From a checkpoint of a small contrastive image-text model.
Model: encoder norm rmsnorm, text encoder width 128.
Data: trained on single toy objects rendered from many sides on busy backdrops, 101725 training examples, 7.9 epochs.
Rows from block 4 of the text encoder, named by matrix and row number. Rows with one number belong to one neuron. Each number is 500 + 40 x the weight over its row's rms, rounded and kept within 0 to 999. All counts start at 0. Numbers have three digits each. After the name is the row's rms in percent of the matrix's.
# fc1: MLP up (text_encoder.blocks.4.mlp.fc1.weight, 512x128), inputs 0-127
# fc2: MLP down (text_encoder.blocks.4.mlp.fc2.weight, 128x512, transposed), outputs 0-127
fc1.349 129:487500472435548500435483500500520500419548500500550474500500500500500500500500544500460581564500525500574500458500500576500454500500500546549500500534500565602424576500500427500500500552504412429500500500500500500500548407500586500500500500500500500500500500480500451447429409500500597453500573500500500417500429582545500500500435500468500500500573500500436500470437500500500500500444
fc2.349 120:453538500500500500470545599596500500428500500500500473500500457429500500500519500451558500521500441500500500500544500500500500500500500500500596500500500458500465437544500575453500500549500500500500500500429500483548437500608343500500500500520500500500500500436500500411500500500500554500500500500500535500559459500500493500390442500500500500500500542500500500500500365500500500396401
fc1.350 119:504500500500477500500500500500500500431500500500535619500500432500500500438447448500500500582500519441500500603564588500500500500500500500536428461428500500544554555437500539500500460500500500423573451511574500432500500500437500500500500500500450500430500500544414500500500500459500500500500428500500500565585500533500500500500500480500500500500500500391500500500500383500500500363500
fc2.350 115:574431500500500546500500500500500411500500560553500546500500500500511500499500500500441446569500500500500500500500500500500507593698551457500555500500520563500500500500574500500500500454597500500500500411500500602602596500500547466476565417454500500540561558500500542500439468500500500500500500500500502500500500500500500500500500500577500500500402500500500500500500510545500500500500
fc1.351 086:387630500500500566500500500500500554500500443500500589500500500533500500500602617554500500596500500500500326500442500547500500462500500564500500560500500500500417500500431500500500500500500577500500569500500500500500500500500486500434500413500500500500500500616500500444500500591500500500500500500500500500493500500395500500500500457461500500500500500500500500500500500500522500500500
fc2.351 099:401425500628451500585564500500500381500500500500500500500457500500500500566500500525500624500563500500500500500559500500582532500500500472523500474451500405500500500500500500500500500500500500500528431500527483370555551500500442500500533500471500434500470500500500449389500500500500500500500500500500500403500500500500416500500436500500500500500550500500371500500500500500500500500500
fc1.352 148:500500559500541500441500500500500468500366500500441500545500500500500500437560471448454500434551500500447388566500445500500549500500409557554500500500500500598548458500500500500500500500500500500500440500500500486500500500500428500558452537500500603500500500500500500500544500500500500536441527500538441525439500500500500461541500472448470500440587500500458500557500396500500362534500
fc2.352 141:500500571477500500500500500500562500500485554500426500500500469637500414500500500500500522445500459423500461500454500500500500520500428443561482500500500491475500550500489500500500500500500500500500500464500500371500500500500500556500500435500470500500461522446500449543558432500587500553500500463480484500424547500610500500500500500424453500585496374569569514500468442500542500442550
fc1.353 086:473500390500500500500500500545500500500500500388505481500500545500500500500456500500500500500531500500500500500539500550500500500500500500500500500639500500500500500500500401500500500500500500500500500500500500457575445500500500500500500611500500444410491601420500500435500500500436592500500500500500500422623500500411500417635500575500500554500459500500500552500475500474500500544466
fc2.353 098:402412558500500500500500626404500585400500500500500500500500500500500500500500500594500500500460500500462500500500580500625500500500500500500500500500500500427500500500453500500500500500500500582500411486500500500423500596469635429409500500500500500561535500500500500564500500500500500500500500500500500500538500500565500500500500500500500500500527500500500500380500526500500500500585
fc1.354 099:500500411470500570500588443453545500547500470430500471500500500500500500500556500500500554405500500500604500500500500588535500429555561500500430500535500476500430541500500500500500500500500500621530500500459549500500500548443500500416500500500500589500500457408500500500500500500446539441556500500415500550544553500500500500394500500500500500500433500500595500500500500500500500500579
fc2.354 104:500500541500500500500500500590500500447500453500500500500500500500500500613500500500500500539525500500500418500566500636500500598389500500500500544563500500471423500627500500431500383462500500500500500500500500416500500500474399500500583500500500500500500607500500400500500500500500500555500551500500500500500435557500500500500500500490500500500552500606500500538500500500500500500500
fc1.355 084:500500500500534500426500500500422500500411500500500500383500500500500545500500500482500432500500500500500500500443434429500572479421500500545500500500589500449500500500500500500500500500500500500551546594500500500500500500500560537500500500500500500624500500500500422500500563500500500433450500500500417542500500385383500556562500500500500622500500500500500500500463370500500500500500
fc2.355 105:500500426500423500500363500500532500473500500500500584520500500500500500458500500387500426500500500500426500500377500577410500500500430468448500500451500500586500500500559500500500366500500500500500550500500500517500544477500463460500500500540500500558500500420500537500500500500545500500500593500500500561500500500539500500500500500500552500450500573500584542600500560500500500500537
fc1.356 085:500500389541500500500500631500500500385500591500608500500500500500500500500444500430500500614500500500500428500433500571500579500437432500500432500500500500500500500526500500609500500500500568500500500500500500437510558565500500500500500500500500500500500500563411414500432500500500500500500417500500618500500500500500509500500500500500500500561500500500500556500500500470500500500438
fc2.356 079:500500500500500500444500433500488500500567409500452500500500551500500500500500404500500500500500500500500596500500500500500500500500566586448394500594500500500500500500500500500452500549633500500452568451500500563500500500500464500500500500500500500500500476500500500584500500500500500364500500500500500500678500500500500500500476568500500500500608500427500466500412500490500529500500
fc1.357 095:582594500568500500500500377500529500436500500440500530556500500500500583500500552425500554500437500500500500500500561557500411500500500500500500500500500500433500500500500605500500500500500500500571500500500500500500500500500500500500500500500500552617500500500591500500411500500500500500500500500500500500547331500571500500500451500500500500500500500500500500500395500500500368500500
fc2.357 114:500575500540500500500500431643629500466500500470500500500500500421500500427500500500516586500500500500564500500500500500513500500500419500500476500500500500500500601500494500500543500500500500500429500615500500538500500438500422500500500524500416475493500412391500529500500500500457562500436560431591424500500542448500500500500500456429500564500445500500500500544500500500500500500500
fc1.358 072:500500500500626500500591334569500500500500500500500500500500500500565402500500361500500500500500500500500500500500500423395500500500500500500500621454500500500500500500500500614443500500500500444500500537500500500500442500500500500500500551500500604500500500500397500500569500500500460500500500500539500500395500500582500500500500500500500500500500500500500500500413500500500500500500
fc2.358 075:500500579515500500589500500500500500500500500500447500500500500500454500500500637426500500475500500500500500500474587500500411500349500500500500500500500547500500500500382500500500500500500500500500500500500500500500500500500524584500500500500500500500500500500500500398500500500500500500500500500500500500500566500580500443597403500429500500500435500624500500549500500500500500500335
fc1.359 109:500500500548551500500500500500437590500583442449406500500549569435500500416500541477548500458500500544444500500500500500500463423500500500500592500500500500500412500585500500401477500500500500500500500500500561433500613426500457535500500500466500422500500500500437500500500500542500424500500404500500500500500500500500423500500539575500396500500500500500500541500441500500500405500500
fc2.359 091:500500500500500500500388500626500500500500500632570500500500500500439500500393500500500500500500500500500500500500500602500500547500500500536500500600500518500500500500500500500500500500500547500500500550500500500462426500500500500500559421581636546500446539531370500512500500500500500500530404500500500500500500452534500418467500588500500500437500500500500500500500453500413521500500
fc1.360 091:500541500500560566500554500500500500626415500500500500500528500500500500500430500500500500500500379500500500500500500500500500500500500500534500555500610500599500500500500500500484500500500500500500500500500500500500500349500500500500476500500500420500500500500500441500500500437558500500438500500550500500500500500466500500500500450500569602422500500500500659500500500381500500500393
fc2.360 077:551500500500465500500594584500500500500500513500500500500500500500470500500500500500506500500500376500500500500500500500500500500500500500500415500500500500500549500500500608386416500500500500500500500500500428511500581590500500500388500500500500325500500551500500500500500500648500500500550500500433436500500500572500577425500500535500566500500525500500500500500500500500514500427500
fc1.361 086:560500565500500500500500500445500500500500500500500420500447500646500500518500500500579568500500411500429500500451500500500500500621500500500500500500500500500500500500500500500559531500500500500500500500500500500500500611500444500567452500589580500500500521500558500500547500423500416500500500406500500500500500500500500500500500500500500605500419500510592500595500477500500602500584
fc2.361 064:500500500500500500675500500500375500500500500500574500588500500500500500500500500500500500500466500500500500439500500500500500648500500500500500500563500500500500500500500500385500500500581500500500500500500500650500500500500500500500486500567437500500500500500500547500500500500500500500500500500500500500500500401500380500500500500500342500500500500443404500500500500500500500500500
fc1.362 102:500500666500500454500426568568500500604426500555449434500500500500531500500500424540500580583402500500500500500500500500470500500500500500500500500549500500500500388500500500450500500500500410500500500500500433500500432444500500468439500609500500500500500460500500500500571500451500512436500500500544500483500566509407500500500500500470500500500575500500500458541571500536500450500500
fc2.362 082:408500411500679500500500500452415478400500500500538507428500500500569577500500500385516414500500500500500456500500500500500500500500500500500500500524500500500500500500500500624463500500500500500470500500500500500500500500500500500500500433500500414500500500500500406500481500500500500500453500500375425500500359500500500500500604484500500500500467463500500516500500500500500500500500
fc1.363 140:500500558538500500568500524500500500500500554500500455500423500500549500619500397500500500500560500591515461500500500569500560430500500500500500500591500500595500500500500565500500436500500467414436500500500500500500532408500500576451500500500500500500467500500455500535434475563446500482460439421500500500500559500417500500538588500500500548500413500470500500426500500500500554500416
fc2.363 133:500605500500500587536598500579573500500500539500560479500500395500500466500549500500500500500500559500516500500500456541600541500500500500500500500528566500500452479500500500500449426461500352500541445481500500500500500500500500500487500475500500395382500555574500500500500500586500500595500565500500481500431453500500522500500530500526500500500462500442451468465500454500500567500500
fc1.364 100:557500500500425500509500500560567500500500500500500500500599430500500500536500500500538525500431566500500500500500500528500469458500500500500382500500500481500500500500500434421500500500500500485448500500500500500500427500500500500500500500500569500524500401447500500500500500384500567500500500500500500500500578500571642527468443441580550500379413500560500470500430412500500500500500
fc2.364 104:500500597500568500415500550500584500617500500500500500500500500500500500500500500500488500500385500500571500462582479500500484500509500561500438500599500500500404494497419603566500500500500500463500500500500500500500500500519601500374500455500500545500497500546500500500500500573500500500500500500500500500500375500500500500500500500500500500564599500466500500500500500500586446500432
fc1.365 111:522500500500500425500500468500500542500531500500500408500399500582500500500445500500500500500430582500500500500500500500500505395561500500530500547500500500479567586455500500500500500500500500500500500500500542500500583500500500500486500500500442500500500453500500411500579500500547500445573500453500465500500500500500500500313500510500541500423500555500409587500500480500433444572571
fc2.365 115:500500500403500500500562546500612500402500597500500500500500500500561500500500500500457500444500500500588500500553500546500500573500423457500500487500414500500500500500601500500529500500452500500500500500500522590438612556500500500500500572500439500576500568480489500538408500500452409518533500500500500534500500500500500500511500495472500500500500500464598452500434569582500535500491
fc1.366 105:500500500500496500500500500500447500500500500500500563500500500484500500500500541500500545439383500500569409581500500500500500500500428533500462500500465500500500500500500445553500500573500559427500500500500500500500586500500500500560444500500500500500376500500500500500383393445500500500500460500610383500500500500581500500500500500558500513500500545500433500500500500563386500588542
fc2.366 118:500480500500500505500449567500568500427500462405500500500500500540568638551500564553500500500500500500500500567500500500500500500500500500500563441500407500481500500573500500500422500565500500598500500560500500484409500500406606500500444500500449500500500500500559466500450379500500477500500561500571508500500500558424500500500500500497565500500500500590500450500500500491500500552500
fc1.367 084:636500500500500500500563550500500452500500500590500500500500500500500500500440500552500500500500500500428500456500551500500405500500592500500500500500423556500500500500500500532500407500500500500500500500500500500500500500500500523548542409500500500500446573500567500465386500500500500414500500500500500601397548500500500500500435500500404558500461443500589500605500437500466500534500
fc2.367 090:539552500500534500500473451403500500500500500500500530582500500500500500500500500500451582500500500500500500565500500518500596500589442499500500583500500500500500449500607500500500500500500366494500500500500365500651500500449500500500500500500500500500500401500497500500500436500554577420500500456500500500500500500500500500500500500500500500500457500567575500606500500558500500500570
fc1.368 081:500500500500500500500500500500500500500469500500565500463500500397500500500500500500391500624500582500500500500500500500587500500469464500500500500500500558500457428500500500500362500500500500500500500500664468500500500500447500500416500500500500500500500500500559357532500477500451500500500500500500500500500425500422500500500438500549500500500500500500500500507500410617500500500595
fc2.368 092:500500413500500500523500500500500500409540500500557621500500500500500500500500500500500500500500500500501549500500500500500512446573429500500503500582500500500500500430500487577500472500577561500506500539500500500618500500515500500621480500500500500509500382500574500500500500500500500500500500500481453500446500441350500507500500500454500500500500670500500500388500500500500500500500
fc1.369 106:500555533500500500500500500500500500500500459436500500500500500500409500500576500500500559500500500426500500500500556454500500500372571500500500500500598500456595500500464500475500500423500500500500500500500500500500500551531500536598500480500399500500500500500500500500500500500500500500500500500500538560417500579500500500548407500500500500453500431611366444500500411570500404500500
fc2.369 110:500500573548500500459500500500422500500500500500500530500526500532500500482466500538563500500500500622500447456572500500500545461379500590597500500500500500525500548500500500500500454500500500500429451500500502500576500500500500544500500621500434500396447500492500500531500500487579500606500500500500453500500500500623500500500500500500500567453500500568500500500500500423500500615500
fc1.370 079:500500500500500500500500552500500500408500500500500500500500500500500500500500556500677600500500500500445442500500500500500500500556500500500547500500354500500444500500500500500500500500500500500500589500500500500596500416500500626500500500500500500599500500566500500418629500500500408500441454500500500500500500500500500500500500500464500500500576533500500574500500500500568500500448
fc2.370 077:578500497632529500588500406351500500500500518573568500428500500500500500500500500500500404500500540500500500500500500573500500500500436590500500500500500500500500500500500500500500500500460500540500500495500500500500371500500500500500637500500500500500500500500500500500500500500500562435500582500500500589500420500500500399500548500570572500500424500500517461500500500500500500500500
fc1.371 097:581500500545500500560500500500500540500500500500500500500500500430500500500500500500500550500500500500557500500456500500500500500426422500500500500662574500500452500500500500368500576500500500500500500546500500500500546500500500500500500500623500405500500500401500500500600416500500561500500552500403500500450426544425500500547500500500500500500500500500500500500436500477556386500500
fc2.371 089:500407500481500500500500500512500500500500500466459500500500500500500500500550500486500500500581414500500500500500500500500500452500500628500500500500500500500500500500500500500500500500500500622500500500500500500500318500447500561577500500412500500500500579532500428500383500500635500500500500500500500500500500500500577500500500500500573461500541500566597500500594500410500500500500
fc1.372 103:500607500434437500500500500433580500500500500500500500500500500500500500647515500500424440500500500440500500500500384500500500500431553500500500500500500578500500526500500482500500551500418500500500500500500500635500448500460500500561556454584477575500500500500500500559569414526500500537447500500573436500500500500500500568500500500500500500428414500531573456500500500500500500500456
fc2.372 109:407500500539479469461500500500500500500500500416500500500500500518500583471500500444565500500500519500500582500417500500500500500500420500442500500500500500542394500500440500418500500500517485551565481640500500455459569500500513502500500500422551423475500483469500455500500500500500500500542547500500619500500500597560536500434543500500500500444586500500394500527500500577472500500500
fc1.373 127:500439404456500500500568500500500500500557500575500500480500397500500456500500500500500500500546570500500500554500500500423500500557438379500471500500500532556608500500484500500500500500500570562500500500440500562500500500446500534500500500435500576500500500500500564456500399500544500541500500458500485500460500426500452500500453519439500500525500425500473500669500500500500465500431
fc2.373 132:500450438500500399582375539500500536407500460500500500500500500500500500495500500529500500500500587452446449538500500500426443500504500500500500538517500459500500433500500500549545572557562594500500500500500500578455452500500500500547500500500504500500551500500500420449558500422500500465590500475500405542470541500500500500547579500500500492500400500481470500491500401535473435500500